python train.py --encoder_bias="none" --decoder_weight_standardization=true --optimizer="soap" --learning_rate=0.0018 --beta1=0.95 --epochs=7.8 --weight_decay=0.1
Rows from block 7 of the encoder of a small model that predicts height in the pile at each pixel, named by matrix and row number. Rows with one number belong to one neuron. Each number is 128 + 24 x the weight over its row's rms, rounded and kept within 0 to 255. All counts start at 0. Numbers have three digits each. After the name is the row's rms in percent of the matrix's.
After each neuron's rows are labels from the 100 images, of 14976, where the neuron reaches its highest value: "top examples" is what is common among them; "patch colour" is the nearest of a few named colours to the mean colour under the peak. Only what is clearly more common there than usual is listed. The data: dead-leaves pictures: piles of overlapping shapes.
# fc1: MLP up (encoder.blocks.7.mlp.fc1.weight, 640x160), inputs 80-159
# fc2: MLP down (encoder.blocks.7.mlp.fc2.weight, 160x640, transposed), outputs 80-159

fc1.550 059:115129123128093136102120184090115180095126122143119158181127130126132114113133146122131085119153138130122137129150115107106137134086109142092124132122128105190089139132083141168134125144127094116155144132177146122132110130138096132068120149
fc2.550 064:048097124146185133151132122116123203108123126145133121136111100145123155140076132148104092124142089100045160117137090115134126153120135117123095141125127099144020128164117125135168127109143123105167112133126147123138111120132096121126099145
top examples: shaded; pastel
patch colour: grey

fc1.591 074:134144123111101118138163124134107113133131162102139141164133107130214158123109103127127139125128132118105106135129143112129129129124169153094108147140135126133132136132212134132100127131123117165144146128134133096107124124129123132115136120
fc2.591 079:152157120139197126129131113125116142163131088123128121133122142128181124153152156081125132119127080137069119154121125122114129191159111128129119124105132163125189122144076127090061128123163139127126081156161120126154108147132159135143136130
top examples: shaded; grey
patch colour: pink

fc1.401 077:098119127120075130099179143130100162113139139135142125131144122132221124118127118136137123121129156125134130061136105116108139234132120128124129155149135132166118130128135165103141138134130125148196141154123137127111128121135163122134128134
fc2.401 086:120119123133188123174118131131133205126118098188122122127137117112117126125093139117136108094141126094078111083146147126087124128128131116114060121124149130133108135133119134125125129135151135122088126126141163122137080091141126077100114148
top examples: shaded; vivid
patch colour: grey

fc1.337 018:150119202125119126120134042128124106128150152122128092186127138106121167104132127127132173125135141120138090116118172123095140125101118110126119148141108121121119102136140128083109108132170105139125062117118128133125157122124084122127167110
fc2.337 022:127142130123122144095165124123130101135102104130124119087131125088105110126117100130147138145117107128125061139168158135078125118174116152142116155119137148112153142096146114150131141139130171159120134137123108132153168129101215128152141110
top examples: vivid
patch colour: grey

fc1.49 095:111153123137143124124200122132118131107090123125126078125125139134125126127128147127133128105169129123116126120089137160130050124126207173136098136125126127117128137123111142128115106000131128129126121132140131133128112126138166172143128088
fc2.49 134:130123069117064107155110124131214115134155143133113163129133140123129096127131097125122134155135154134174100155207118145119123129164112073141123127143127065120113128139140111134151131150127129145116135131170132140150128197138151134125133147
top examples: vivid
patch colour: red

fc1.493 052:209124130115125090108117119121127040136132126124124069114084127094117139114129126095122160123139134141151084126092161129111127146139128147113152126133131218149145118132143118130122125144112145128126093135125156133145166185104113130129156083
fc2.493 055:161153145112111131107132137142111072136128132135133124112144132127089133128184066124127161141103128133140090126128155155093151124137136122191140126160129134094198145130161129084105128133127135142077128127108078142124150131124142181215129098
top examples: shaded; vivid
patch colour: grey

fc1.328 127:126131129128092151146117127099127121122133126130126125130113112125121148133117129110134119127035067137129128135129127142126115134122135126130129129123122097131125119135122132108128127143127134099149129124222131125108127138128140126128147127
fc2.328 132:114089107124114179100127139129145056130125118121136135129145128065132136122128114131122019132115130120130083127150148131162127127129151136121141125132133133159145111135139170135126128134116128131086133128125123114164137123019148134130107149
top examples: grey
patch colour: white; pink

fc1.472 101:123139114148130152129132116117132131128168136095095143197126128090132133128127123124124147142099111084141101126126128121148144129114127151122156224134133133136131111182129111105133128131128128154111131129058128191133096124105107130143132126
fc2.472 117:131061127124125133126125128133133087111121043123126114145098117126139087077132122137121125112182025116157117128135120130109148151129118133132135107124112063123129131120103129129136126110111140050146107115165133133126125113089130155089137147
top examples: shaded; grey
patch colour: grey

fc1.105 234:162118127066255093131135155158122125152126147122113140129123127153133098117134103125150126085135153130135125130131088137138087110122160121147131173123144128129110131126131120120118122111079115129128128104133122106154158111160135102134122151
fc2.105 233:173119129053124106130122134131087122173129108131124130132128144154147095096138079155130153124132176149119130129131118117133122141107148040172197167099120121182117113126133139125126135122042127109156126129137118116132130131128145096131129118
top examples: large pieces; vivid
patch colour: green

fc1.406 085:133082126115130149123105134133129148123255116125128122112136142119125127126131150143130127142114128132143118111140129149121132123112128127126117133124143125112094128140165130136120139130113134148137112126131112128119127123133126129127107108
fc2.406 101:129045120192123123156123128136130000135126127128119124140116129130149139134061124105132128163131132133134123109081192154133120103126136138132136124129138126124133220170128144161140127136167134130102142131129122097136127146137124128128135112
top examples: large pieces; grey
patch colour: grey

fc1.420 019:139148143166144086114123150133141121144124143121131075088131139105146125123137123114147118088126132089132093105127126142128115098116100132123126123154131136121129186136139101124142111104129166138131094138126129125125130113136129144134176160
fc2.420 021:123109126106102153201143086130134097132131126130118107146076118115122128127130095083106161134125077174140141163139137099072130101135131166177143136118130146107142066086125114131127138096110119151101155173125141162156167132113122103138150140
top examples: vivid
patch colour: grey

fc1.595 019:125149145154114200124117117157111160124147118123128141120132121138130124123131228082144146119139123130101137133205146124071134089081126159144115147117140121137120175123131125123124129137083131134138103136147089126102106126168123135132114136
fc2.595 020:088068091091204123124105132120142146121120123132143104130134088131157127113090107163157035134121117139053122121133053124130147157158156130145134141131128077128112137113127139138138125115210143135136122091148150132111136118128144126123113126
top examples: textured
patch colour: black

fc1.0 042:118102147128147119120131130130124170124132125141138147209122106139119109123130162089126149122120196119146175132164130124188117130117115145133133132119135116104140124134169110166110129151126130117134108134126203140134141135218120152139176141
fc2.0 058:120127128144128114113117128134129106132120141138137131133135131124122121124110121124114025188137121139124109121128109120110136098126139128083128135117116133159133167112139118130173120038128126126116139134117081137143110148099131133132119129
top examples: large pieces; vivid
patch colour: green

fc1.511 088:120145125121087116049118136070111146127134126169124122132122129121123135177130139125138130112131154130164125124124119088125128141126110126122117121129131124124101130125129089158116130103113158173125131080092119137134133130131157129132060127
fc2.511 110:130158143108105131126130121199191126126127122057157143127131070129186121125133111162113119126129146133131140090123136128160131117124169140145129117187146133084138117122125113121126125126159125140131118143116138125127119125132138133123134135
top examples: grey
patch colour: grey

fc1.249 105:109118124136065129100122136129120133125121128141131139132129090136157128120131123119135128125131125110051119123136130128109127174138133127130141135137129128170126141109065132104128147126136228140239139127123135048113130163142085156131127123
fc2.249 120:090130112108173128135136141110134128120128103130130076147133119134140126143126178101166120153127047129104124144135132122063123132117149140129121126099126125130124139135110118119127137134132141093165131123130123130128135132172220144131123130
top examples: grey
patch colour: grey

fc1.304 049:124129131140129121133125148129110136122152133133136132128127128135167123139120116125126128112114124061138131140130124126140129144130137131122140213135137125130121142116100137145128132250124138123126134120143129126130121133120143146131108137
fc2.304 038:107102143150141134136144132149134129137106128111134131135126125119094122132126130124125081162147168121090140128120131117130124126134116148141131038082143046136130130154124114104134107095187078126156138101130157135027132127159134096142134133
top examples: large pieces
patch colour: green

fc1.211 018:136147129104130127116085112172102133119133122137186122110128124119141141141127126178123116118125131105171084151160122131081129122153144129110132175093152136123132086148198109107120128170124089133128111161144137111157210120146122107134143132
fc2.211 021:142135140142143143122129115122082133135128153129164142125130132075149125136147118134131169121120127149114121128133139145128146055124148133148144064169136140115087229124110217105133102121137133141127109117121106109110116122124136151138127151
top examples: large pieces; vivid; cool
patch colour: blue

fc1.117 028:147147125121129119122128051121113126133159133148124109115130109110139120117146135118119209126124122127130119130131146095078185143101194121133152125095178154102131091163116090112132118162134152134146146122120113126142128123132139177147144143
fc2.117 032:126124133117109112114129130161122001139185035132138128128133172128122133178142138123133137113116118115118091109131134154113092095190124179162095110183131136127138135119149104128124138103119104142109107120117088125083160128131130102133114104
top examples: grey
patch colour: grey

fc1.242 219:126099145125122189126129114127127123133123129128189103126140102054125130110133128129132118126105175031116121124131166157125135109198112127095134205141137057138129144125137154096127125128132125143088074128123094141128131132129128134149126128
fc2.242 218:110125146127092127127127106123085125089126131151124122174128121105125115108128226141131121150119153095118119131118135132132127131199128139112124212180131116125136132164138145123143139107176137137119129129125134159084131157128110159118125111
top examples: large pieces; vivid
patch colour: blue

fc1.96 051:144146153135112126131118107121135118146083133119121139111156124134134110092124155138133137155138109144114113111133133129146122117040124123132141014128152117112133127135140156128137131124136116119176128130115123135121141108169122125087135096
fc2.96 052:138121110128134128098172142139136098130118134150127135139118114111136140130128140127108130060134041081146134141128119126044128139149155129125123181141128155139125132186154128129125136100118148129111125130140138143131098119082128127120128137
top examples: earthy
patch colour: brown

fc1.361 024:112094126126126111117181121102156124173139161126109130121153124178127125106146136126113134141130126097118147129141134100099137144105131051127130119146136133144137128163134131139136128141144122080137125135133107129126132118142146133122145124
fc2.361 022:109109131131129122147129124125120157138136109152130132143092106044111107140106150143135109141135115096121124135118101117123092130120129145121140126064098122135114121138163153129118128073108156131095152150111115170154136134099144171131121125
top examples: vivid
patch colour: purple

fc1.258 059:127080094123181140122133147131133131131250134125128143157135119137127144109121129190135096137093116116147130126110143108129129125133119125123130149124105123129139127080123048182089148135133128121112129135131159131142131096145125129107127160
fc2.258 085:129123133112128127131161122123125114124128125050145135128143141152112150128143124108144132178147136151147127125146130123142120126123092144146131126075161098126128136129137135120128126117138119082119136128091130133102115111130159114133129127
top examples: large pieces; vivid
patch colour: grey

fc1.405 042:155184197095099143117122142138178120139136112142161129085115126137117133126141108133116116186144145143122131127105125120119172143114122170128133120133113170158127144142148159160118125139144132107136128129147133136123130141151150135098136118
fc2.405 046:149129039135082092130137098123119101115152110080136137204153121124142110134098123132098143084138133122130133115106121155125133102155127118217127125145129151128184127130114090124148127138094085121100144143114077123139124133103124129186145082
top examples: shaded; pastel; vivid
patch colour: grey

fc1.488 023:115136132110192118112119134133149148118167138147120139167108100133123126136133170106120129153121150118110242153127122126124133137148119136119115127101113101184139126164112150148116129136169121106142159133130112150131174138149116082142113158
fc2.488 029:106119093138127077132123136133125219126126124114137130158132139141115133137126125171142071117136124137128101097126061106117124117122097126102130133145139142126094127131111138124116149136139108100136100133109139133143005128034195125123124121
top examples: vivid
patch colour: grey

fc1.287 015:106112136135153097124113128105140125140119116120114166127135126158131085124118133111116125145126090091132069144124074105093131144134147119143095152022132110137089128149069119119136122099147150135108126116168099149150151131122139116116125120
fc2.287 015:120153090120116113123162135109152133086125127114128135105155123124139169090159120128166129115128131128142133122131100132178120110109151129135128122180125129110126113130126126135125127141116118119138129149112139089167072141136130130115132135
top examples: vivid
patch colour: purple

fc1.44 131:126080125125196118129102127255127147128128129127128116096125137119118106080135164145129125094127160083120080188133080131128124129116128128116126052144117138123129128128103129130119131183123121121106096128121132125125128129113125146128108113
fc2.44 157:129133122116020123134124100115122100118112123169127119090141141171130136128145121122120095146133087098150134128126128126130147200121126137119152123120074141146099128125131126127161128135133127118146103127163125100149129128099130131134124131
top examples: large pieces; textured
patch colour: green

fc1.363 164:128134140126114100069164143109128162131142120135134129109169128126128139139111130116149163097131138124126169125127125125126128103140160095127010127136125190040122132125139131097127154088129126177129133088125128133190130128134147135137115120
fc2.363 242:131105124168116210142127110152145135117147119128127148136135162125029095119128130152124126127150151142124145122118146135141150130128124125128134132107146169207129130135167153143142129126156170166128141085123102128088131109125109094126113125
top examples: grey
patch colour: grey

fc1.190 097:137131143136126124128113127115134119122134113140144115116125129047128127130142126095120127134119141127120149124132128131109132109158172141136128138128000145122121094146124140119145125152128118144123255139122133134128132170112126109129160132
fc2.190 101:127152137136091095120130136144085118127105079121072092131127130134130125151135117123055130075146088117125095152129132116102126133128120124154142118126132138129128100144143107144132124115094127118119068122144134157125130133129122127121121166
top examples: grey; shaded
patch colour: grey

fc1.300 021:116108141148115110119127146110135144092111131150115130158157127102122139121131136097124128156130209127143134128135118141149116112060099123100133111119113080118116126144120129173118111110119140110201121143125123221129134120134113127110132099
fc2.300 025:150121116116122125131133116114123140153136096114123130151117134111141118110116000159112126120124112120102125147121153099125133127128149122147123142120158130124118136138131153137152156254130101139110154126104114123128077118096135091132114123
top examples: large pieces; textured; vivid
patch colour: grey

fc1.19 062:118116127132113131146123141125132129129135156088135130159122134129107130118116000127126122140130130130132124117114128116132129148127122138129148133132117125124123137147119221122149127249155131169121115130161110129124164168132123127124128132
fc2.19 061:117121136121129127123130120165134126125141159194131127105139134128133134127167121129134124146135135193123126169108114124119135127119106098139121129126115124116135118130092000151109142148123016128181105089125134129126117136102171132148126131
top examples: shaded; vivid
patch colour: cyan

fc1.51 024:124123113145133136103130132126111125132125110144122124132131115131132126127138118097126089145130199128130133122133135167126131134109085133136110137145139147128130133132139122100130117132131109150136136129134139163127142124116121166142114116
fc2.51 023:128147151140120173131125151130123127145144142130103140116138131135079136099200070138107103105144206111125122121140119128121135113155186118115147125085132135122111110089116137139143112134119099195118150110101158099134108135136115119135118118
top examples: textured; large pieces; vivid
patch colour: purple; red

fc1.293 062:143101129131144108124132158108141129140146127173108072131129162125143121000142088132122085126108126123120083140121124112121102136121133131116097114107116125130121103140119154120122101145119119133126116134137136133137117137130114122130081078
fc2.293 058:077126133137119119151134144130121124141121123130196128134180142143120121160124059141139141126126115149132138126114123141141140137123134116119134126107133121135126129131153100069127135130069079137118116133107066124129129134123083124125114110
top examples: shaded
patch colour: green

fc1.605 020:113136139129166034137105033123122122157127114134108130084142113119106096122136128128122121124151136145130118215153116135079145136149149125156126136106138140118151164155136135124135130132134093121124117134136128131114154130131032132128110128
fc2.605 024:138135138144140153130120148165108113118135093118122143137142125180129117123122143172138113112129129030134125096105205136134169135126109129056128111137139138111112144119128148147122103122130144153130122135117113103130122138101135121096142115
top examples: warm; vivid
patch colour: red

fc1.358 020:126138114134160118082135136139128113123135095172137133117113114129142140145145131121138141114143111123118106136122134131099134129149167120121119129131152134099135094194115147128112131100155125079096140124144141137115155170126089147078093114
fc2.358 023:128168151109092155120151129129117153124105082132140126121132156140096066125122135130114121113137131093127133126142120128132140138147120144115097136135139113131121128094132126134124133149108135129111108151111134121104000107141152117126121129
top examples: dark
patch colour: brown

fc1.442 042:083105128142146142122080141074124138045115133132128133192128121117120122126129188125103077120129134121123233119136091128071117123117132135121116164130127118141124131125111120135135140134125131105130164163153122137125114133140108131115116130
fc2.442 043:115128100136146128120118184139136193127114166103146188142123096133188123185110128142166097152147070111108141131100085107133121154110064144128117114113134060131060142147110132135138131128127102125123135103117158115112093119138136124125119135
top examples: shaded; pastel
patch colour: grey

fc1.568 134:155132188131128096078125133090156117130130131133138131194129112125086125096139128120042118117125134128137187131088119131117120114110115126068124124164129129151118139137154122157126113143128109131134133145124173172179125132129108127132127104
fc2.568 148:143127125121151129117134139123115094120128127159133134145157126122126132162115128138127102130146096090146212131128123124112125055127109119121128104140136117135207144152125128195179135131122114116092124136130204157118128113095124110135144104
top examples: shaded
patch colour: grey

fc1.467 016:108106220117135124133130102121096136146139098193143121117128114086145106134175149118147126136121185139112133134133117122102151123127115134138114122141107128136058129138165145128130132128178130095109131132139113124183083173130156123104099147
fc2.467 019:137076000151089143122078169150097114133112129129123096145119121138123123135109130149115136122153121107115123141121124139117118157171175119096131142100127146118105133132117132165120120142090142132141125131118138172116126118103134117122126122
top examples: large pieces; textured
patch colour: red